config.yaml
encoder_arch: "convmixer"
model: "segmentation model"
dataset: "seven-segment displays showing three digits"
train_examples: 195000
image_size: 48
crop_scale_min: 1
horizontal_flip: false
num_classes: 3
encoder_norm: "batchnorm"
encoder_activation: "gelu"
encoder_patch_size: 8
encoder_depths: [10]
encoder_kernel_size: 7
encoder_widths: [384]
decoder_norm: "groupnorm"
decoder_activation: "gelu"
decoder_weight_standardization: true
decoder_widths: [48, 96, 144, 192]
decoder_blocks_per_level: 2
decoder_block: "plain"
decoder_attention: false
decoder_upsampling: "nearest_conv"
init: "torch_default"
optimizer: "normuon"
muon_scale: "original"
lr: 0.018
momentum: 0.95
nesterov: true
orthogonalizer: "newton_schulz_5"
adamw_lr_other_params: 0.0021
grad_clip: 1.0
steps: 5300
batch_size: 64
epochs: 1.7
lr_schedule: "linear"
final_lr_fraction: 0
warmup_steps: 260
weight_decay: 0.02
adamw_weight_decay_other_params: 0
Rows from block 0 of the decoder, named by matrix and row number. Each number is 128 + 24 x the weight over its row's rms, rounded and kept within 0 to 255. All counts start at 0. Numbers have three digits each. After the name is the row's rms in percent of the matrix's.
# conv: 3x3 conv (decoder.mid.0.conv.weight, 192x192x3x3, standardized in use), inputs 117-155, a 3x3 kernel for each
conv.45 102:114135114107143128111102165128144145131112166118106118134121117205180201135133122133110097122093152128125084150121134152131159100089092102157160128154162144153150153121146145165135169150148116096126122169138163168152130140167121135115134167150168132158102101140125126092123115084126155119128095109132134131148139122156159145128101091143119117146124125121132146147145105122148153118094102160130169170105128141141141098090070126190157110120141133140133129099113145160146138133135100104109100107123154171141122103122127127154116088081131160129117134144112115156093125096115110094117099116144164132102174165106149151085099092102124144137166156131113135111121106080108124133128103122114077115128098123131161135135109125135144126138088156105084120100106140129121143146154093087133146165181100099130169145144163099173123120115158114133123146121113101092130126124140144121120148150124126132113096112159158151151141144121155176148109119120091158163113097088102127106117110148136144139130133159140159133127112166148151150113084163152164095099110142162118163142138
conv.46 102:132112085122107088102115091131179068135121111120121131130085127099118132154135087134095122127088135157135114173138102106156148129110135143151109130106124156135116105091126105096128132091123141110146133124144124123120152120066154112110115141132115121098104124149137154131166122123101179117102110115149132164159120129185126129100118114161127150109131113144134059120121119122148102112128117089115128120090123093117164174112107125134122160118158159158121165131122138152104100144129117135112149139115091152119103108122118135124153103126094116133139121103133089137090156121141166165098082131160135121149163164118129144136144169090191087151131128103182147114108101117105110120155115135149130141109129136175160138120111136128123093145125063173136164082125109127116138158109130118122102159141069141142097072125129102127131167160136113147118118143160127120166130111137155145173084158090118144119072102133092131139104126147142100124152141117176139148117143121134178130105117093103138120088111094125144164060081152125121116141106117122135162117113153157086118131138
conv.47 100:134111200121146123147110130127118136122169113113110154149128111127186120119108157126094137133092159114115136131140142128145151099104123126111156152138136128102137094123093151175151136153092122123129137156154127180112177149115115153098129126169155137094102115104115160138128115151120137139151118099090120140150146143126129129116135114158113152127137110147165140129077161106139122154124140119126157133121102092122119155105127128122124149122121089123144134094113104144133123074164129124144107119101079124075146143124125119147125098107095141137113131127138112094092140145130150150162123164104142130122112120085108097123110140114131113128134148150154106124147088097047098142127136119089117114102124172151131138148122121111110123141128083141138136101170162161102110125140106119091095151139164094120097203118169108158119130109115089103112127137152113136089078105138135160085096126150160096131147111139135136113164099150095159145132116111142125128137096114114099117128128168122157161160121134165155128124106168097139143194116114121122165108141113152119139125130
conv.48 104:147128129071116104155115104130117125124117119099131153149171120133106162153166113130145109118087142149103108117098115124121145123123169146110137119142120104125145130091143128132107140079115118095126104122105140119175102155098112115116095123117090114117150133125111117152165142128131123166139149133094137129106142133116134114158114140105124161122124144089108139137130104107112116121160134135084148115112125098141134098101137154163108134160124134096173106135090124118142139115120118131142134126165114121166146112190123143121154117119138131171074128101150157120097079115162105164132139102162115111139144145106141138133176134119075111129205112138118156151151097129061138152173099150124178133101152119141108120179119163098135132123143149155133118152118151100100167126148143142120138121143116139102106094131143155110125116122125098110122120151112135107141101112118165132072125097145166094099083144106116088098107084110154127123223137113086133124139051165144110113051158149176130131163139104143099106100133119127152117123129105148156155142101122108155153142128
conv.49 101:099106128118117080157110155121167131097100200135114124156096121148109141148130124127099098151130115130142110141149118124184119128133114111132137116089180132125126149115120135158150137194137089085129074158115097168153101106132135131141122132143154096146158145131121144136112117130154101140149122162112137094111169126116137087107129113069137122149138122131108108136110067128104156128092161157049122125147123107110087097095084107125152152117125140083125105126109153125126122125140108106143096115156081133159147133163149148115128085095109114107140148095147125142133140108147116126140163130149078103151157147138143174130139098115151123091113126144096095149063130103071125144146131130134125118187142112103115107126129136128134124110113122141103094181131140124086163143135148121158115118127137141142116116125144123138143134131114080128122139100136159135109068138131105127088114129150150101125168149143131158110109123122114104166134119120138143121151129134145120112077134117115141122105182138144094136144137119124150130144139111100103112122124138093130125141136
conv.50 092:140124123156111115130111134106143137099120151136068132148152116156192131132171131102086140113088147144089171090117139112067116135089103140125134160117170138150149110101112138164097145180119148174125122170105117114143124132098114166108118161135129146120113168109134126112120077163143093120128142137130125124123154108111139108106131114130102111125141105152124070177130084131131095124129143137152156125183144136142121153123121134109097113194124110149135115082152107103109173109098157118095129133148148126120132162129125078110170111142123154121116118121126136106125167116158118117156092094133128098148135161138157162109121139116130131134111109122137099121145131135140123118127112101128171095111144112091165134165119102158114117150110124091107125102124149152105133089143115102162140137154120126125116104112116119156076143132103118179113121138099154126069115167080100165105116111134126118137161124117189133119151161114099133125169127113182109106158128147112122169122127150110140101123102164131135152112130112142154081160122105084129129132100112133099107144137
conv.51 105:140103178143125077125123114157098110157116126114116136156161121172143095167130127111122138122112128108137141138132133093152123079103135113117120125060120150101130118117089077127115134158164117163118160166131138155125115094128144149154169148086092159130125183125122173163137133145124093148116110122154092142123089148170151116101083116084109129104135135101143105122135090118140107124118128106074174122138122121145168132172136155165125146128130167095128107111117096136107112162110136125155125145120137167138117110144094091104092141121145148121104102129114145146146152123159127156133113123126131120154170123170113130143096136143135107136124130136095134101131140111155103120154119119087162153137166124131146150129135165158140107155083103077127088093142127140184066103134090147123163169154138126135136089149093131165108094136099130115132183121117134115148123163133140152144127125124140154125125102158145126152141136144113105134178113136113126147099120123130146128132106127151088111173139116143121153090125129132133134204130128171125107132162121130137107122140
conv.52 111:114146123149130122100105096085106116110131099070129131114119129114145136155121140125110151107098100121059140148139140141123121095071145143070117086161123099086086174153122109127163077139134155126092134098108099129109118093151129184132158162138135110129123133155126113132134149146116113129134119197140128143141110140158151126125087125084121143143207133104156130144102158118113132151113134167133172102104107121112129110157117140135116183155137108118133112105111117154107136101133120124160122098068136103117099136123120123123143127150159121137138159148113112136164135137128159119124086141127107124110099145143147152129098133134153132116138141126169154113081117117149118077122122149109121145144106120188086162150154147120122185150111138116159134120142136188114125105085084107153141145120122163162124108163117097100152115104099119064164163097115126122127110098131101095177157132141130134142097146138128135114129130151108103141120136141148147104145146171152153125106154084112161122129153163141110131096133112112141167149128152121126122157116137128130124146135
conv.53 101:146140126145110139100095106123126124147063167118116117091102109114119118159128144150131111081129142141154106140097135075176126157168095122141119161095173102108114117145159182194089111139170111142098160205127126165156112155109076159135132111153103138146086144151150153118120142151110129110134143128143107092158144113156133133126138108166132130119113157117149137182084125111135136140115118163089147093135173092152092151124104120127133127138131184100133134114127126147148148078152143147142113105140129128119118113136097146130153107108129163144146119136118140143117116141127118120097106136113134101160111117091125123175142117095079168156147099141166165094156113116082132138146129142142107145147116135117132093134108104129105148146158104135115144168129125143140124109113138127139139132118137084156171150123065096136119096132137091135116145135111123123110041136138140088127127138104189082100101135141084111115085143137143115128128126122097139138126133129147140199096115125141136106116118125135126122129130117116153136162128105118138120118141137142121134114150
conv.54 108:103124135067127097113094085099093163140170063099128093129110138155136152129075122147117103118143084137136111109166192179161112139119111127077127142131117134135102164122076104123137163171129163111105114176130186174119093081161152094127084126090134151148150139147143158138142161152133131068134108131155136105103139120080132137138129087088091119142130109117154117141113110098085109136169124109191095166128126170127143111135160110152159166153139103178086188094121118147120159151071118133162126147145140099107135134069124119131132116133140137123093116123138104084119122157132163136152137134114119179123142148183126120132099117138152131149108142132126134120128124128143119146118174145100124130071148144150150118140142122122092110117112144121075124056142113154153141108111142116148173138114130162125104135117146146103140120134133150115152125122119161124123138074146165127130115103088137129138108139125101116110144145139139098168170099126121104130130162130145142107179102161152118108140142116129105147100130116114161141109119097114114131132112110127054117115101
conv.55 112:146141126141066129090139121128114135122150141088140146137128137143154158120083115100119140091125123091129081126123151160108089114129141154169136098090125121146102142181114134128117119109159099138152062124121076160131104079091117115096141160117117109121154101087142129105135089151169109109142123121124108072123104145128123116112144154113107139155144138123082119152084112139149150145153126112135136128090118107127115103079102155127106127106175110194122151102127125099138121137115085121140098108135115130157117138117098131084092149142153145129098086098136150139137161112127169131183055102117106120136125145125194168125130139112117116129118128127124101070144128133142062120118099122157104125150147165135107089094150094128122146136140051160117079096146131128120161137096114121163146167138177185087107117134149094127103111135091158175173136136112115167109145082125117114145131098130171127157139108122168167133108131120107118125133150143113127144124136146183149123167104113098133147116147130115128136124119194135122167134147169132137104074168120154113162125154
conv.56 109:135146178148104154107110135123118126124135151104129146124118126093134148094135089111137140072136131118122137126096152135166118143066129105127133135105107126139147136117102136106154129157126085140137114152136170133119115150089137101151100176125142108110102103128125140110110116138106167149120115168142161134165102142130094121172158133184065164170148151116150140160122114088177118152090183112171145131136142120138128139110128162132117078095148169118086099143144138094126124140114170141134135096133127176162145100158116137106121127121138136140098156094100134102137126134119148135115127133136112132103136131093175112129111103116129096176092128146137125115089144108103132131144136116143110166168185179114132101155140117110156087155132142158112153110129121109154152154134089113126121143141139134149167119126146102147155121164156159142129139146126120131156112101129126139120105139137130121165123165120122126126097152097152122172141121106142082158096132141134149151130179108120143125100199138151109105108158148147107177114164110136128119158108168090126145131132
conv.57 101:120073162142059127123096112117052114149160091126131118151093093113157161097138111133126121131086109110132127130089144135094114108131097129108113147148104132120128144170085143126142139117167088107118094100146138155140146144124104123072146166080127178108126111157125144147145086193125154092133122154145100090112158154126129125142126119135141137152158122164120180115096119140118115166131140164124166130094145075133116131128124117137132119149158157110179129108132119075167120109146108134181118042106100154114136163121161127150103129143117120127164130122138104124103150101132114198117128124112123123156129135107174152103171098153133125079168140148117151129135150071137141087135116090145152124091092160139143134160112091159128159163099127157114115131122150123104094162108138096143102122189151120144149119173129106094137145084145127168151140117127131150094141119153132131151139118142087136100144136149124097122098176110163097179137122147168155145119134134106134116152148117118141130131107142101160124133108105113125155100134137120124150122161106191108164115143
conv.58 097:140094162163091137120177135129108127162128150081158122108134114151169166124138110101117102117142125126163112094117144111128119117123134127123129127138103135120142143115127141145138128047116135090142194145100120136141117165116116181113123111156101143103141139122123082118126090162114098125152110121144127127135152151095101147130159097143150114110121160119140113160074105145122158140112121167102140170138102124138118109185107130090148131102097151084158118141116114096131175100137135119149142093148149119146155140115130142141143145087156122123115139112133155143127106125131127091172098093143152151119135164138103147121121133136130176139085151080129109122133107154129127139092144143132151130114105138145122115114132141124116112124151165124142141139111113147136116148169097116100150082133192132133118104145119169087145136132132143118131143121130118158117072095137170127134118138078173155138086120119158124129142154132148155116139104119087181149111124155097142145070115174134120148125113127117124116171129128122130114168103128110118164117160123100113122121116
conv.59 102:134152175175105159135141123109093119168128133108111155158128132101171109118129129108138115137181112143083119139140101094115127117064137129132107182103118164146152136112126155113131131136083111152142138089098136113163103123165135087084136111123109135137080150112138111124148124118102130150127113096100104118144072151127144107124114161093101131116148135136124161132108100105105104181154123139108149143162112101166122136071124123144139143136120145152129145154123162114135152137151083139161136116156100102123115089133120158100127083137124136129125133107134175116124091146134093119115179134129124133121112116114151129145106179113087151066147128135112118137145134106085148131114120086103102115105129139150104146094142075144104106126135100117133119131168086128085107157102118108156125122164110098119132137130141131101163129122089146156136126164124087122119088111120123119151158084083148150144125143138122143138126147156129138122143112124177190116106103142097124132076141142181126109138139103170147146096100105120118119090150126123148118098143141086127121140104
conv.60 101:083131152129051132131136145151120131135100118114142125143082174145117171114124157146119109126134124154107117151162118133150129155113118115122127142114182124142123137096144123130173127084128142125121104156096107081097127117135149168083124103145148109157149215098153118138102143155159067151149126111137139116165152125118117114109095145113104123149128150133077159145150125149092158116110119159062178127137175117137120131161100161100132165118152134080185133129174127144114113133133118122128109134134105080162108125128099125124174122087131128151111118130119136138141104113131161108135121129116145126129139134126144107094151161124119139132160099116148104110149164115126098112148150119145112102086164117163142116137091136140085075099149101141118115101114140139090126131120119092120125127148155119135152126170156143113092130146131102156153142154119171126142148146143142078087140142148158141155135111150104136111167135088108119105109145134162132155142136143139101126086138103139163100083126138135148145113109187115136185166081149101162168175140181093114133124127
conv.61 106:123156126106096128140102127090140128185099125138092114161120113119154101117193143130126137165070098125108130127117133143077154105133125123143157165122084137133140123119120113178095119138145141108122096087176144133175133118125132119150099164134129100127151120094124148129124101129112071146104173138177117135152153130150129112120153155115161113163139145104106122127168129130158159128139134123137093129145152163108120129162137140134151147132126096157133137099126119141153141100133137127128113099125111108144114143135103105112105111120087160125096136140137086128102090129126143144187131093113111120123093143091123157124142113083125133115154173136096164109084157093099119113132145113131138109158147124101110101125129094113143156162150076119134110107144158100130093122168110062168123140152143160117119159111113083082149146097122071111129138151129142111120100138120101115130133134140087117104144109120157101138106118110163141149081162136135135129108152110134139131121137121120093101111074152101135171146117125144117147130163110133108122114123108142148114150106
conv.62 099:104108120108121155148085099108137133155093098116165112109119074128131127131132152134152103097126169117122144132133146123119139142114116140103115108108094109144116116106079088123105115196174084067127137155172156134149107132099137119165106096135146151090160100135138140117093142128084125114136138119149139115143156134138144161083113094108113131125126123081142105127135119131149101120098079074175105103138137159094136162115138152124157139116078086172138147165131128151115123103113125148108079092118109140139149150162087134134100139088105154130110134105080139152128130152154143108108170143147165115125137178125144140155118131101137150135115145127171161135141107157072173119141138153144116096110115169130149117113133078156146144114154119138109099103145113149167137147170132105094146144184127122111114193072149140116115115137126173140113167127131204126136129135102131120164104131102153110134103119101141137133123141092122158122156100132077170114118157143115164106160110104174136124094103140133130142134114112120144166118070143119126097126108116130139137136110
conv.63 097:140169106131131148113069109122107122118135153132097106132122162118093160132149107146132132079142131159085151140159146132121129138123101136125154119156157111099132088121181108131141118155127091093168165132172123119114169145121128116107104165133100102152110065099101164122133159091100126168159122118162152111150171116144134132150116125119117109103178095157163149161091142131106111082118144117132150134164133124142122162157071127123088164105165143155165160104154126124091117081130087109142084120143084142145127129108110181138147095100150157132133137155127111083093125100140115095150109145164088103108164131134144148140130142108184125151108154146127109115097115115080113109167115186153071112192129116157165130142133147102130111146097130132107098101077095124175120128126131087110136152136122140170130124085134085092126156132122151124144175129137136124116107121134122140085123135133122085119143105132152125136148192113120128113074128145125133118130169091143134120171162156155132129130103128097121145138141153158117194141138148111096139132143146121169152089136
conv.64 097:154134106111121101095182113115156097118157133130091112142115118134193133093079118124073107126119097102118142107112111139128144132107109163129112132079121140114124126123136132122115135153174100110137167151109135152137158102140141112141163124090139111152120137108158123139093127142124134136126110109126124145175125148129151123116122130115110159115117177152091139108122125156137108123137146123151125110106115142125143149144124155163129158125123126115109131110112140140121064135130153128109070124140100201126128098093088108115087133155141183107104123098063144150144141147154156150155130145137149141110135133155128109124042113086155156114151119142118150098119142112111146137098103129138155114100159105101139112137138100142207155120107098136114079136160097165146115125122125141148129178124127113116143157092099131149095120103133178178126119140120092115123167152127118143128119123116082148167157137123107139123128111120117134120142131123151133123099133075106113094187113152149124163090124137161135105104125145139148141120161125117089111130137107149127115156067
conv.65 104:119120132133133179137158173084153146133117141145129169084127162103108152149113107120130107138075121125113108133103138110123141103131156149133150141172111157093154124161150142126132121106130080090136104118136128180147142117115146149127122164117125128127144098135108127090148167144104102139155097134152124131127118120142164102142098139146164131106141114139111104160117138167162133171126139121122135167102124112104136133141116139122161123118153130083131149111110132129126112134132127151162112114149087160117139106154141133130122156124122149103133094110158139133086125144152129143102120130127119158100166097125109134119152101085121133121135123118160101108132123137110169090158105109106078097106074127136139097132155114117132121147110143147128124169117098153125139137137141101119121126089145104149120141153139103169096133137135118115129083107134119118122099128130107117149078143112174158067099145105075126139085153124139110153112112123128128131108111091155165079130101159129151137136141125092124123115140139136160158083124164155102150143163096141132145135135
conv.66 101:139109127153178109120116147141122090136138114130089094104130164095146150117124128161144105140099111126105144104138118163133134117129121137098128137118142131140139125136157134134185099151156155147140131135179116130168118125158101119175141120070107112119132115142158136132114120133154135135107160128154133133135125151124133170126145116129165116123142114121159141139141163107139092113146099140171098092143156143112165148123142151099164136145129099117125131112114104108081120150106090122086101129126120125152120144109130110116107155153135139151143111127110095132135115130144179142140125108138124138109085142082126132131132142131118146109106116139150128115119169088169126141134171137118102093120076141149159119136158114133150160127095126117123118131083147127153125089120092100085118150142140163123160147075120105168110111110104061092172149146167147123149087105141105145126096139145131125121148144143142144108134109138108127114129144128186109122113132126124124142156096163169200106147112132155166105134106123114135146168161095128113143154152130150167104105098
conv.67 096:145122124100101087133113167122147112096176112097105167115130113102141162116205123131135117163062162113112142131109151117092131117105162149132129111202159142082155141150125122148150136185107166094122126167147115142173064130120110146125134163108083107136168112143124154102140162120116084110120138112129125120113127099115173102134125124117167123143098138097122129099120133138136133128156125104159164129152104118099124133102141122110104170115149128153114134113168139152134138112121157144141124094127122131117131124146103154118155127118152109100109124124131100142143137097134113154101161125144077156101148141120108134111150139117125110135155084133135150126095147128111150114137107169128106153138079121068129101125107112154141128130131137139101174159097159130136116138129153095171124093093150134116153130085135112144121158144121105149141075139129096165152088139124124162112115133156110127139145075118142119152167151095138135115086126125131151113211118152150141130146113133142157106138127129114118127186110108128115129070128118133092165120124140120067103167125
conv.68 106:144156114130099120165121152126124123128135170140111141116113144137111159155128111144107143158128115111122109115128110170147106100135146103124139100103149126104137117104112114132129140142129120159127148141081148127125112086129118152084132163156087116138133143093117157131163127098167101143096127106115107087114123131178120102093180133132116170136106105144176120124068152150133107144178133173045164145132119090158149129135103125145099153173088171078148174076100138153103146124167113128122135177130139157113143119121103137173124097166154127130105112153143133151141141167128137125126140156118141138157099121114125093111104118126169102102066210144121139107173103133120123117144105120118112112132132109091148116148083132151123156169120113134142117141188139161100134113171085148156122109114139133132134084124128119163119185120122085202150138134156142108147128111115118135131088122136141115117120148175121113114108140137135146136144126126129122121126098151177089160120122147108132136146125150082164131133106135112159102135113124090113135114134094125130142091145
conv.69 083:135122110124091118115097087176147139094140138106118116134166122118121105139110100130076083083095119144118136149155137109090142133133137135124133136163129098095118076120120155149171153180158110094144187129153150156171153109121134123106118120148124149131107116155134135142127129108087144111108156122156145153158133102164128128125103132142164141129132128117090112115149069106118130080116113090158095149120132155101180179101112142112146122107118110157123134086141120123133068138124117125116111102128150118142105130112100104104110132084131145138133104117112133140116134121123139108100142117137112108144148135115090170125139125079075086126163142156178133119079123068082137130132109099083078154138148159135132145113132133155116159134139083079101137134155175178145120167118136124148119164141115146130154114153116120135120154129124133143147122145144086100080130099117134140109156136173139126115097122130157132117137143142113125139130119102124129142155125113073124143135137140130121104185127113126118126106123174181183144117125118136134121101102115176119118168158
conv.70 095:110115118171084126107142148127102126082136113102141154104119123114152166128112114124117111132125147119137124086118117090147143130160154163151151174093086151145115120148161137171093130125105142094101118085152139131108129093108071080123133136136151143149108185155129104134108102086156073161139160093112122130118117115134140123110133153104196166186147111106131132133111158102165119101124118163109097108163134093166117140153155143127115146103067113126138132134096131121141152133141120113132122135184091162135143127140131149136155130126133137136138143123121144117128148111121139114128121147117132121147160154178119118107096109121127141103141100145073096136152160152157188111120115147131107131142131120140124145091058065106156105141134131158122163120106127110131139141158113192136126142084145139130109180108150149142109143115094194146168137161140139156111128146138111140118130120125158172158153148150119113094150120116094147140104111171109118119099117120130109116158121121173146091125122121144146136112125140110101127157138107162145154104113107100120130134089
conv.71 108:101142089136072097107142104114130122144184150087112127093118124150114156125130131124127119148069081115210125131122134145145114135126106107095115131167107125115138118108099124163109150127144139119183103179167143131182147124137109089148099097152147110097150144152155114135114120132144140114145156079123125126143103086115110129143149110133142114119092130149092111124122144159125123123123118111142118125121097141113122114116112131094107176154153130100112142168145135125142160111151142176132093112132144192130107083146156113094154149138094120147151138120132111124123151169130118129114113077161137128109109138180130146124131121135109129166167170146120174135152126147128145136134106159181147098099119099130106111158156143108153115141132109126126162143118140113136122125104126181104136134150143119092096094097113165146118181099129144140124116139123107121137143125097205147123113122107118103131133134133143072143117138068148143106116130153123147129146127133166097113102102135152108117098125144154138115115119122127126137131127096112107150120163150149153132173148
conv.72 090:140129109089170086124135132119146115103119124124076166104061070158119129180188133153072117151163124159143145149118131101164117137160136135130119097081126129102136154165164134037120132106128120143171118104140144171169115101097120130157149170173128122164142119152119143137110174098141167095163093140105123114141112127152139113138099094106105100122109127133129130133188100144120159116102099179117130134132147118111128114095112112175118115118128181162124151125173115153145116189128143108134107153140130141115128144148101133148129126114130136108132096140128168145123108164140100148114129087146078136109124159145155152139144116093189144138168095135085123115120141105153140127133146127177151120108128098125116119125110156190112146132129139148132138114088128073110126164148099092133086120126127137134156061126122115103106087145126133132150148126143154114135200144134112132135125137117073143134168095153098135130136157124191138124145107131166155138124141110128146130110134111103119138086118151102130129156134123165120101096122114152112118174114146173123156124147
conv.73 110:142123144092054172154129121146114135141135108104143092131122159164141122133132072135124146130146156144142134131139147109130130150127118121158133138173121098140115085122096105186100114123146111117166122128145160109117104143119147121131127137137080096114144142128105117153116153157076115191161121122155156125163142115144141100133131130148138117166111107134144128111145112116147152128141171079116147139139082137148122159090120134145122146135080088146128117178095148124096159138134132125140143128179101109170129085081128145112120094120080134116119155099135113125106133162127128116123140145106128158109147159126167122139149146120153140141155123100139155109120128162126101158120129174156098134086108133153131160147138117096155136094154132146160141132128131113153065124142103086126151104126149100117105114116109172112123130110125099145119136102166105128094161142117159104117098103100128164101155090108126115131174117136143162106096162115152094174144125108104110128125132120116122131135153091140158150153083117128160110049124143127127132139117094107148139149094
conv.74 102:136169096156070183107143155095126133123145172122128121169133167122119112112095128132101132138126113108115135108125131153167119119113127076154131128133174107173100098130171142162140133138128108106134102094092140144160160119150127143144130156137152122187125190112104085138147152082172139132103140148158156162119090099147112115124131092119111099127146131148131122090134133140119128121132126084103181096140105146118162096046087100113105104134100114084149116120124130143097143119105129118144129125109161133103117139164130108117113103123097149117154106131168168126102118135133136122111124154126127120118138129153169149171146155109083093182109116148144137123146152105103167072078110109120084135103099117138113166104128134113118118119106115122107150075106114118084128074111127167113119141168098133124106140176147125134121109109107117119087119124104128101099095127132127126130113120134196112108129122146098156119128084117141132156147150120132118111112119095148155092082158134137119154116138096133120090115130166130174114152103121129135115157112139118137141143135
conv.75 113:116111157092171161148152139126121138132142098135087115139130122143098140117137145131110139157128121099084136078097109124075104096154114161153131117120124149093073127163124131138127102166136121150142092182103077203139113108125133085126139091098125166097139121131112147116135103130174144137120137159135061147113143147120143148087146159109132175117044131146139134151126142099132125145099138137105154184126114109164116092119151157157131124098119123152145146074145120099121161124089110141150090169125137093110131166135125174142089109140161165107123107136124117130103115183142079122165156138092127132143103129145087097103154124102176146108149090117121117106129105152160160145146139129129159126169134144082144128100090102149108131112131102131160098173109151106120143159123123185137140065140139182168106152159123137123125158124111146128149081150139135143165155121165128117120163102128139160134163175129162150152097131144098108130155133150107128121135143130122144115133146138115122119155120133107149119085141144154151110128156138104136118120132132143146144122129
conv.76 103:104111096148089122132142126160162100122147104106112157139095149104074136122083134111129137137106121131132111149143135147208139136158181113148112139098127106094137122202187144140139136124124145108115133137124137156108138142137146117107140115140136096145186160141141138123101157124139082129140146090121125141103134096120127150149105133150138139103078120091120138157151136122145084108128158096089128102138093126088136134147157147145130146072123117135171115088135148167131142151154119142111155110128114095095124064118107158156120150150125141106146127104161167119118109138111146096160150120141145141107113099080057089114107118106117133162126146104131118145118121181133137122129098140123153124088134102094138111070114140110100119097126112161155124114149123122133137168127147144134096095090127114169116204072149111154114108125125125182098077114087132141135149134136131130140112157152186120109112154109085138136171122131104145141085152100108115123127119108123137139127131118121116126118093119144110114121136146102138112128092131177135132145091153125127139115132
conv.77 088:134152084118177109145153118111148084130127101127136117104137126119157155133109114137131111125177119108116124081116085125086119139122130130132088105132090145140156092134123125071161124109133122151160138074147155166108145095133144102106167105161122109106136091178095101123133175101114155141104143131134125119123132108152158126134123116118140123112129090148149146088048141119102147129161103122150139159153118129092141135124111132115108111121115140150125141114119091107075137115149124133100130132126131147143158166139154118137119093145093087116140098150149148143152127098178129121123131123154117136125143150105156138125117151134136112133092111118140097085131120103137173112098115135145133127173080124165143117117129128153140142119145139085128138119116143132110128120097104147144035151139175134177139131080128115098123141116139164169117121114106134149129130113117148133126116120179160109111154112148147130125153140120156086153146146124129139088103086104145156099194093112134123119170098121120133134113098138151138118106126138124137139106168111114099112066136
conv.78 102:120125105119083125145096084151111096116134147105102131142101129132135114103129163104113118137136080163097138115118101131155167165104136120164111138127145103121134085172163125162144136172098113150095112091129168132147143115118155149108081131160123107125133131141151134120114147174110179139129167145116173124142118143168092111136111099128109090148114113132110135138117142134129129120161124149101134142123117131105117116062140165105094109125096121117135128093126140097130092149114128124107143106154136078104082137135161112151150130154141118152126106112178138096121104143106152187160123131126142090142150122131193117103156186118119107113172134136130163137157141107143138098106106112125152127100080120105079167121142153157104096134149115125147103163125179126116112103170121086109146126117069125129133110112144111117161092120139087129119103111115088126112156094126115155114116112137138167139103136145098092150165122117117115130122144110150117170150141125122134114115090142109129121106105133138161136104120167091152148064147180079130160162133107168137109159166
conv.79 098:127107128123129051080177124104105081085134178099090129135159134112149134116104124154133140134134148135122129133102122127184149144128107132123100153129112118175154125131113140143152137112143097167157134157134146110093128118145124118131122155173131127118109132149148133145136124151165103096115129083127121133126130113139066101130146110136084097133107124150126133156115085125172155135185148113109113106152169107125127115132114158111086157184129158124173109146139139101117126156110155135083112147151124162151111101101138133124124160103151142150136106104111154160138128109146097115135108147084129120145130133112200131131117124138167125182140089151126097095124141103158145149160117135161145155139115139144087121160156134082170140124133133101121102129109171071122148156104144111133169174076148115098115121103078119151124181135137114140124102086112113136113116126124115114139137129112083143095179139101103106096078146121145109115101132121143144157106151138178133137154137130166122136130106111083116098167142139120101132115142146111108135130136151125097143124119
conv.80 098:127140141130132172086179110105137147130102103104177108109108127115136120138091168133113150097117130111140129114106098096137103115130136148109129091110117136157095097117155116079163156140164100188117119131163110204162120105138111208111159078145147155115124139111188135145155084121150104145116119175092139128130128134128125120147097106122157142132118124134155132134160154179085120145117123103077178165150135187144120107179138157171106113107100172074119115141136095158117140136081128105142101170128133164126126159136146121145096165165157115129112065166109185116137099119121122114166110108154100140144156146105119105135127105132127133135156133127138104180163135124149116153147120135098103163113143112118103103116086121151100143087163135129130138123151128123131145089115101166161136151126132083158124109134102144092132049106139147146148166145147138148124134109103116101117106124135146118109102122125096161120132119142085135133182083104097114148099126113145128116089150121179145121144148147116134133131117122111129116180107141143141120137114135111129127081141
conv.81 104:116148125124128175139098164086165173136107130107095144123154123183076117122087129130169097149094130147142124126127128161091148161120121135134134104143114105119127107112122107161096131131073138081099137120137130115103131133136138134130151132118137149116147080112137129123113113150125130151128133145132131143138210126126119094145148092138176145128127098147099115137132174146155137117169098131161152122089151191072114121126106138135097132127085121143108144128109120090140136097172114153137118140126107159160073121114148087119134131142141117153138171112137134123137148126121152143135124123138158127121145156153082143101155169138124114142131103148136131104135124120048144112117121162103107126112083137120082114163151138156143143118141127120140131181115126144094121126148120123141096102143113116096099136097118110117103160127159121104152104129098153128112132129122141129136142114116178102131101124068169116114125105106132144127165126134101139131154119129115110110142099154144139129185121177132148145109117141112148135128122102117120141112126117167136132105136
conv.82 101:132132084151138132115131151162189143140116132075080087124119133123124178106091111138101110118135158135153139133141088102118072120120104137107128151137122110147107131156180108153136150123163131135143138153131144115133149120144093099167137193125112181114145105139123145147097139118110181139114137104154089137117147097134073143139120121115050125112103144157133150096159158132167117112119112133106146092120125148116133120087114150167146121120128118096167153128112139141111150158127115133112137119121120139165120128129140125107107086125117190145129181132098065139131161158150148112096128112117136139140105116143134155156141093103147127121096109111146121144147127132107170138154134112123137123098143152116102127144135131073148138161113146142146103092087144126135094201117141118137132156146130146115113132140155151135108156128121050129135130111124133110136165133146146119108137150145143122109153198130119129122107147123158120155154129122120135127096158102074106132128171146137146148158145121108121130102104147142118120165134131156127124125145103188122163133156
conv.83 110:143121115140108154116155143131134145109134136098150112133150143098193092104095135105118144124126133116107140103155167129128155126085116121124137120102121101090099120072146128090106095122110124092145107095129121142111101144153128156141139099135098120118136136094107074138155103176139112143126178119160129152108102159114159154140144098129196122113174115123164152165112167146112154147133129151160098121144097112107084119126133114120150097132103123113116107136097099131124104107105124110088125131148153131130157174095099163156127160146142137151078112159132113130147107145105123074145094135171107108138157198116155132155098145120139172116126117106150102097086113114171112135098144092138095136176102129162111128141144124145146168111104133083119123141124121171115113067141130161113118162097131126104139148113100082143125095104163158109151171138123121136122084148151102121122140124121142128093152133132133128087136119133050149150118124123216075134105152151093112143133152131125126151142161152145123090143122142127144153131108114142139152132146139079176132145116